config = dict(
    time_shift_ms=50,
    hop_length=160,
    encoder_fused_qkv=False,
    encoder_parallel_block=False,
    encoder_inner_norm=False,
    encoder_width=256,
    decoder_width=256,
    decoder_norm='rmsnorm',
    decoder_fused_qkv=False,
    decoder_inner_norm=False,
    eps=1e-06,
    grad_clip=0.5,
    final_lr_fraction=0,
)
Rows from block 12 of the audio encoder of a small encoder-decoder audio transcriber, named by matrix and row number. Rows with one number belong to one neuron. Each number is 200 + 30 x the weight over its row's rms, rounded and kept within 0 to 999. All counts start at 0.
Before each neuron's rows are labels from the 100 clips, of 14976, where the neuron reaches its largest size: "responds to" is what is common among them. Only what is clearly more common there than usual is listed. The data: telephone keypad tones over noise or synthetic speech.
# gate: MLP gate (encoder.blocks.12.mlp.gate.weight, 1024x256), inputs 64-127
# fc1: MLP up (encoder.blocks.12.mlp.fc1.weight, 1024x256), inputs 64-127
# fc2: MLP down (encoder.blocks.12.mlp.fc2.weight, 256x1024, transposed), outputs 64-127

responds to: key "7"; reverberation; number of keys: 6
gate.451,189,208,203,160,251,228,247,159,197,265,222,231,185,242,155,209,156,200,259,137,198,204,159,209,241,191,165,171,231,190,190,199,244,169,176,182,151,167,205,208,181,232,196,196,172,198,193,260,191,203,162,189,217,246,174,221,149,171,202,225,210,180,228,238
fc1.451,181,168,189,199,208,151,257,184,208,237,227,192,196,221,207,217,229,215,227,191,209,235,195,186,173,224,192,213,225,195,231,230,192,211,174,219,175,139,212,190,219,167,208,188,183,174,237,287,193,215,213,252,287,198,274,234,217,157,214,152,164,199,228,194
fc2.451,144,142,211,158,188,215,205,202,192,218,180,228,149,188,245,218,212,142,187,185,187,189,232,184,251,168,146,200,214,242,163,176,213,225,205,216,241,194,180,225,183,169,185,162,188,245,220,229,191,237,189,213,145,218,170,192,208,159,209,265,211,160,166,245

responds to: reverberation; number of keys: 5; number of keys: 4
gate.508,194,215,225,232,204,247,257,201,211,188,241,217,240,195,183,173,146,206,190,149,155,202,171,211,203,214,167,208,243,169,173,174,167,180,267,168,152,240,202,245,160,261,212,174,202,140,198,162,207,185,162,142,180,228,179,154,239,207,265,251,201,264,162,170
fc1.508,170,143,220,155,191,197,253,237,195,174,269,230,232,227,194,196,179,173,161,155,152,219,217,227,210,226,198,184,167,186,203,193,210,219,225,176,196,236,136,202,249,251,176,209,181,191,211,192,155,203,191,165,141,239,240,215,218,212,202,240,161,230,192,206
fc2.508,221,238,185,213,225,221,152,175,186,216,191,150,237,173,154,210,262,180,233,206,159,155,127,198,237,236,200,214,193,243,206,173,256,155,190,201,208,151,182,180,183,169,198,195,177,222,150,161,196,215,196,241,218,199,175,174,175,192,193,193,175,202,183,225

responds to: reverberation; number of keys: 5; number of keys: 4
gate.286,162,207,229,214,235,199,210,188,186,264,194,196,204,205,181,207,215,211,238,249,216,206,231,161,242,178,177,185,155,199,244,239,244,227,176,241,256,123,226,191,206,150,210,224,174,279,250,193,231,220,264,249,237,198,204,241,213,151,158,161,196,173,194,197
fc1.286,240,224,158,229,158,206,143,197,164,169,177,201,147,158,182,222,236,207,225,284,263,209,206,216,132,205,220,170,159,225,205,195,172,212,203,217,216,192,229,183,149,190,230,240,213,208,235,204,219,217,192,234,219,184,171,212,225,189,163,217,255,176,177,147
fc2.286,247,219,203,269,192,233,154,180,193,218,201,154,237,204,192,180,248,243,205,187,226,156,153,213,195,204,184,228,197,237,239,187,182,158,158,199,152,199,179,142,252,222,192,125,204,237,197,150,212,199,232,205,174,166,220,159,207,230,208,174,163,236,171,182

responds to: reverberation; number of keys: 5; number of keys: 6
gate.709,164,172,240,151,238,237,245,183,218,157,260,239,186,237,194,186,148,184,168,162,139,167,211,212,209,213,232,176,255,178,178,158,190,198,235,206,194,247,188,203,204,255,165,158,209,155,209,202,154,196,136,172,173,220,194,174,181,254,199,248,194,170,212,205
fc1.709,159,185,196,256,202,185,155,239,184,218,166,174,179,194,195,204,246,223,214,254,244,180,231,191,190,160,211,157,183,209,260,217,241,209,187,219,250,148,174,173,198,131,203,199,220,283,218,207,224,233,258,245,236,189,179,245,169,178,160,211,234,164,183,196
fc2.709,160,190,219,175,193,189,270,191,206,185,208,211,135,214,205,229,134,195,164,229,166,206,240,179,199,201,207,211,225,200,169,204,193,212,186,164,227,223,194,244,228,224,179,254,176,242,211,278,202,153,188,185,200,202,154,236,205,161,175,200,188,164,247,184

responds to: key "7"; reverberation; number of keys: 9; number of keys: 8
gate.151,211,225,194,238,142,184,165,228,212,187,156,202,178,112,231,207,272,151,202,246,238,142,207,172,194,200,284,239,167,201,239,174,201,181,183,214,225,186,230,204,166,213,198,276,214,162,232,202,203,236,213,240,198,140,195,210,207,217,157,210,184,152,193,128
fc1.151,224,201,234,193,171,181,220,218,191,205,235,183,200,181,252,182,201,196,188,151,169,183,188,235,198,198,233,206,240,169,146,154,217,169,225,199,186,230,155,190,159,271,201,205,201,140,178,157,168,238,190,152,185,217,189,152,204,201,234,232,222,254,233,151
fc2.151,139,151,212,160,241,217,228,169,212,216,183,222,142,234,249,186,156,213,172,198,178,192,268,222,202,194,161,196,199,165,138,240,183,215,185,226,212,212,209,175,204,182,201,205,189,225,240,177,244,190,195,144,154,213,167,189,262,182,175,230,231,216,191,215

responds to: key "6"; reverberation
gate.211,189,169,231,197,250,196,185,172,153,250,266,223,189,245,168,186,229,221,180,212,179,199,243,216,216,208,183,188,128,212,186,205,241,168,155,256,249,230,227,168,222,169,223,184,147,235,239,198,190,215,237,208,171,198,194,268,219,140,189,220,170,208,184,233
fc1.211,229,227,216,199,216,186,171,211,200,212,191,172,230,233,182,263,180,162,214,214,180,144,200,222,243,156,193,203,226,194,180,220,203,243,181,216,193,178,241,238,270,171,205,188,128,242,233,229,219,157,226,192,199,166,198,220,171,217,177,197,196,166,206,207
fc2.211,201,174,197,188,202,206,230,191,215,231,189,229,150,182,242,238,235,186,185,195,235,213,239,232,214,197,211,189,190,148,188,224,213,131,175,224,216,210,235,168,185,203,216,221,140,214,178,190,214,156,172,254,183,164,205,210,187,220,223,229,235,243,180,219

responds to: key "7"; number of keys: 9; key "4"; number of keys: 8
gate.289,240,187,223,183,200,219,201,220,211,152,213,212,219,210,190,240,163,204,201,140,171,192,193,214,212,224,223,221,222,232,205,199,207,177,165,158,176,215,205,272,276,270,187,165,182,194,162,228,179,169,98,195,207,163,214,212,124,258,203,259,147,230,215,238
fc1.289,186,186,184,222,208,198,206,206,193,230,199,211,189,204,213,173,232,204,216,278,208,203,226,195,186,132,175,148,153,193,204,217,199,252,211,244,239,209,196,120,141,112,239,258,196,216,242,169,205,215,287,194,206,212,172,208,229,136,184,132,230,167,192,151
fc2.289,183,176,183,168,197,165,244,202,197,190,225,250,142,222,178,237,196,190,171,187,164,185,252,188,206,243,196,239,195,230,219,222,196,183,176,220,218,218,210,224,249,204,183,255,203,180,175,210,190,176,167,156,180,190,166,228,246,162,179,197,177,177,196,212

responds to: key "6"; last key: 6
gate.316,194,255,209,197,194,196,220,171,202,236,171,186,197,192,206,154,180,208,208,202,227,183,201,197,203,192,208,199,194,263,179,167,144,189,233,183,188,209,229,230,199,205,198,270,236,134,180,189,174,197,221,165,216,209,220,161,228,204,206,167,230,220,249,266
fc1.316,178,179,256,224,202,226,229,241,178,268,226,271,183,246,113,235,178,185,190,174,138,228,159,202,172,215,233,259,173,184,187,180,143,232,182,172,218,185,136,175,222,123,214,234,161,195,150,180,162,267,235,191,184,287,229,246,212,190,223,188,237,208,195,245
fc2.316,260,231,239,245,225,130,159,132,203,250,222,165,240,156,174,172,200,212,207,275,224,199,189,195,240,228,245,200,240,178,226,236,195,170,210,135,203,191,205,186,216,189,206,219,220,218,161,197,150,211,251,162,248,213,180,210,186,217,203,201,193,215,224,205

responds to: key "7"; number of keys: 9
gate.149,190,192,196,183,156,177,228,201,211,195,211,192,181,192,208,177,214,216,219,205,171,165,223,221,217,230,204,189,191,207,141,181,156,188,177,210,197,201,184,217,189,223,218,229,195,194,221,192,186,274,213,230,235,218,221,180,208,206,172,247,167,224,176,181
fc1.149,251,197,153,197,142,192,155,193,189,196,170,146,212,134,272,213,247,199,209,165,199,197,227,212,215,162,230,234,203,184,188,189,183,178,256,148,239,235,164,198,180,215,209,243,190,161,182,256,171,220,214,220,278,174,230,170,212,198,185,226,129,194,218,206
fc2.149,220,157,170,220,207,250,142,187,214,219,234,193,115,163,202,212,170,216,180,221,187,206,263,250,155,151,241,164,132,144,127,173,202,220,191,211,208,191,256,177,216,170,196,183,152,235,245,175,278,209,244,185,158,223,163,184,236,242,178,207,202,174,227,206

responds to: key "6"; reverberation; first key: 6
gate.218,237,259,271,157,194,230,212,182,189,219,200,178,200,129,235,188,295,167,222,188,233,219,173,232,177,229,245,216,200,184,196,170,272,159,240,159,205,146,140,202,172,224,206,163,174,188,175,226,230,227,191,211,228,209,228,228,197,207,244,198,247,203,229,180
fc1.218,213,199,186,183,161,202,154,166,216,179,176,193,200,179,233,261,246,175,185,235,204,166,209,184,208,232,197,254,213,227,206,183,203,201,184,172,263,191,195,178,248,211,208,207,188,231,159,242,186,107,207,207,205,167,187,223,183,255,195,203,231,201,208,224
fc2.218,238,186,170,241,161,211,162,174,233,194,183,169,244,175,187,224,217,193,192,175,210,177,201,210,237,293,260,245,217,197,222,192,162,195,198,181,185,202,220,192,263,225,204,177,237,209,170,211,176,149,196,232,191,156,234,124,132,262,205,250,188,246,213,180

responds to: key "6"; key "*"; number of keys: 9; number of keys: 8
gate.711,246,184,201,213,189,173,199,160,200,202,168,202,223,208,219,208,196,168,167,189,210,221,181,217,179,200,206,230,262,187,176,155,229,158,227,117,177,190,180,160,214,204,227,175,149,180,148,274,149,188,175,187,225,217,243,246,177,169,231,195,223,221,202,203
fc1.711,248,233,209,154,169,241,187,231,254,153,117,203,188,260,174,187,262,204,215,213,213,217,184,131,177,185,226,214,152,186,164,226,157,187,185,239,137,205,206,196,174,127,221,187,243,231,220,178,227,209,137,211,217,213,200,194,180,257,192,198,182,230,177,223
fc2.711,200,175,248,184,190,216,213,217,142,180,260,276,183,204,224,202,185,211,250,216,182,251,200,228,188,185,178,181,232,177,141,188,219,234,223,115,186,240,151,152,173,191,187,171,177,175,191,216,208,199,267,182,214,235,224,231,217,150,230,199,194,200,274,215

responds to: key "7"; last key: 7
gate.70,206,207,195,161,217,222,236,189,191,214,270,233,230,201,186,244,130,213,218,186,150,210,192,208,217,227,190,203,209,182,241,224,212,230,169,181,228,200,195,226,271,253,174,187,163,191,173,225,194,183,123,198,212,213,212,214,149,180,189,197,187,179,217,210
fc1.70,135,211,197,219,227,171,224,193,188,249,215,208,227,283,186,151,162,252,206,229,212,256,211,264,214,132,176,198,216,184,189,224,184,202,193,215,210,180,204,177,210,150,182,182,162,224,246,221,182,228,266,196,218,201,219,263,213,215,192,181,199,204,215,191
fc2.70,105,186,222,171,219,174,212,223,201,192,233,223,162,208,231,231,198,163,153,208,168,166,269,248,233,223,178,228,194,188,194,207,256,200,180,215,237,184,219,208,200,211,213,231,165,178,193,223,210,172,198,181,182,176,209,220,242,179,180,203,195,191,165,212

responds to: reverberation
gate.245,200,154,223,200,235,259,252,170,188,218,237,213,169,235,129,205,187,215,184,233,219,241,190,229,175,186,201,203,153,206,184,157,125,210,224,214,173,235,180,221,261,194,164,187,251,206,220,229,218,229,231,222,165,228,201,190,184,225,234,219,185,193,185,226
fc1.245,197,217,226,234,209,145,232,183,220,236,194,223,219,214,201,164,189,212,212,171,189,188,238,216,149,172,212,248,175,181,221,217,151,215,177,161,223,237,146,192,180,232,212,196,204,170,264,219,196,186,184,176,219,215,216,200,172,227,253,200,184,224,216,190
fc2.245,175,207,184,223,158,172,237,206,209,223,174,153,267,212,189,164,197,169,201,194,255,197,133,159,162,247,226,212,161,186,237,233,218,144,168,162,176,177,229,183,179,207,166,198,191,185,203,206,214,207,174,247,161,171,200,192,154,222,207,133,174,188,173,197

responds to: key "7"; reverberation
gate.450,216,211,193,181,255,181,180,205,220,212,222,177,234,230,167,231,233,186,177,238,228,231,165,173,195,202,213,186,205,234,222,225,190,150,207,208,172,113,221,246,173,200,169,193,177,251,237,248,250,174,218,210,207,196,171,193,197,183,166,168,177,194,209,198
fc1.450,216,193,151,244,178,194,196,202,185,215,225,169,173,216,219,205,269,220,219,191,210,183,180,184,224,218,189,190,180,210,149,237,216,206,218,242,142,150,229,181,127,160,259,211,228,188,156,222,156,219,181,240,220,182,205,234,183,203,178,161,215,237,199,174
fc2.450,220,220,177,219,244,174,191,213,211,225,170,181,208,191,192,222,191,200,253,212,208,137,136,190,152,177,190,203,225,231,245,225,181,215,213,188,237,190,205,171,187,198,259,196,206,117,249,154,142,277,205,197,239,137,213,191,172,185,224,176,223,137,148,165

responds to: key "7"; key "3"; number of keys: 8
gate.364,231,219,180,204,236,175,200,193,192,221,159,185,212,220,188,215,236,186,205,248,183,178,219,228,148,178,151,220,179,244,187,201,191,193,201,194,191,190,198,172,203,168,272,214,236,214,235,186,209,171,226,160,188,212,183,200,192,224,149,224,161,196,188,175
fc1.364,202,215,229,224,206,126,190,214,206,199,173,210,197,202,195,175,213,212,211,183,240,223,200,202,177,224,205,190,218,216,269,270,225,191,188,176,233,165,137,180,241,193,194,181,176,235,225,222,188,218,237,196,272,177,192,238,219,198,159,189,196,195,187,206
fc2.364,183,244,246,231,162,230,193,239,232,170,176,169,169,218,161,215,228,214,187,209,211,219,187,155,168,220,315,190,227,225,250,217,211,197,164,244,169,214,221,150,186,210,211,212,243,237,168,220,210,212,236,233,214,195,173,160,163,234,255,191,164,242,158,165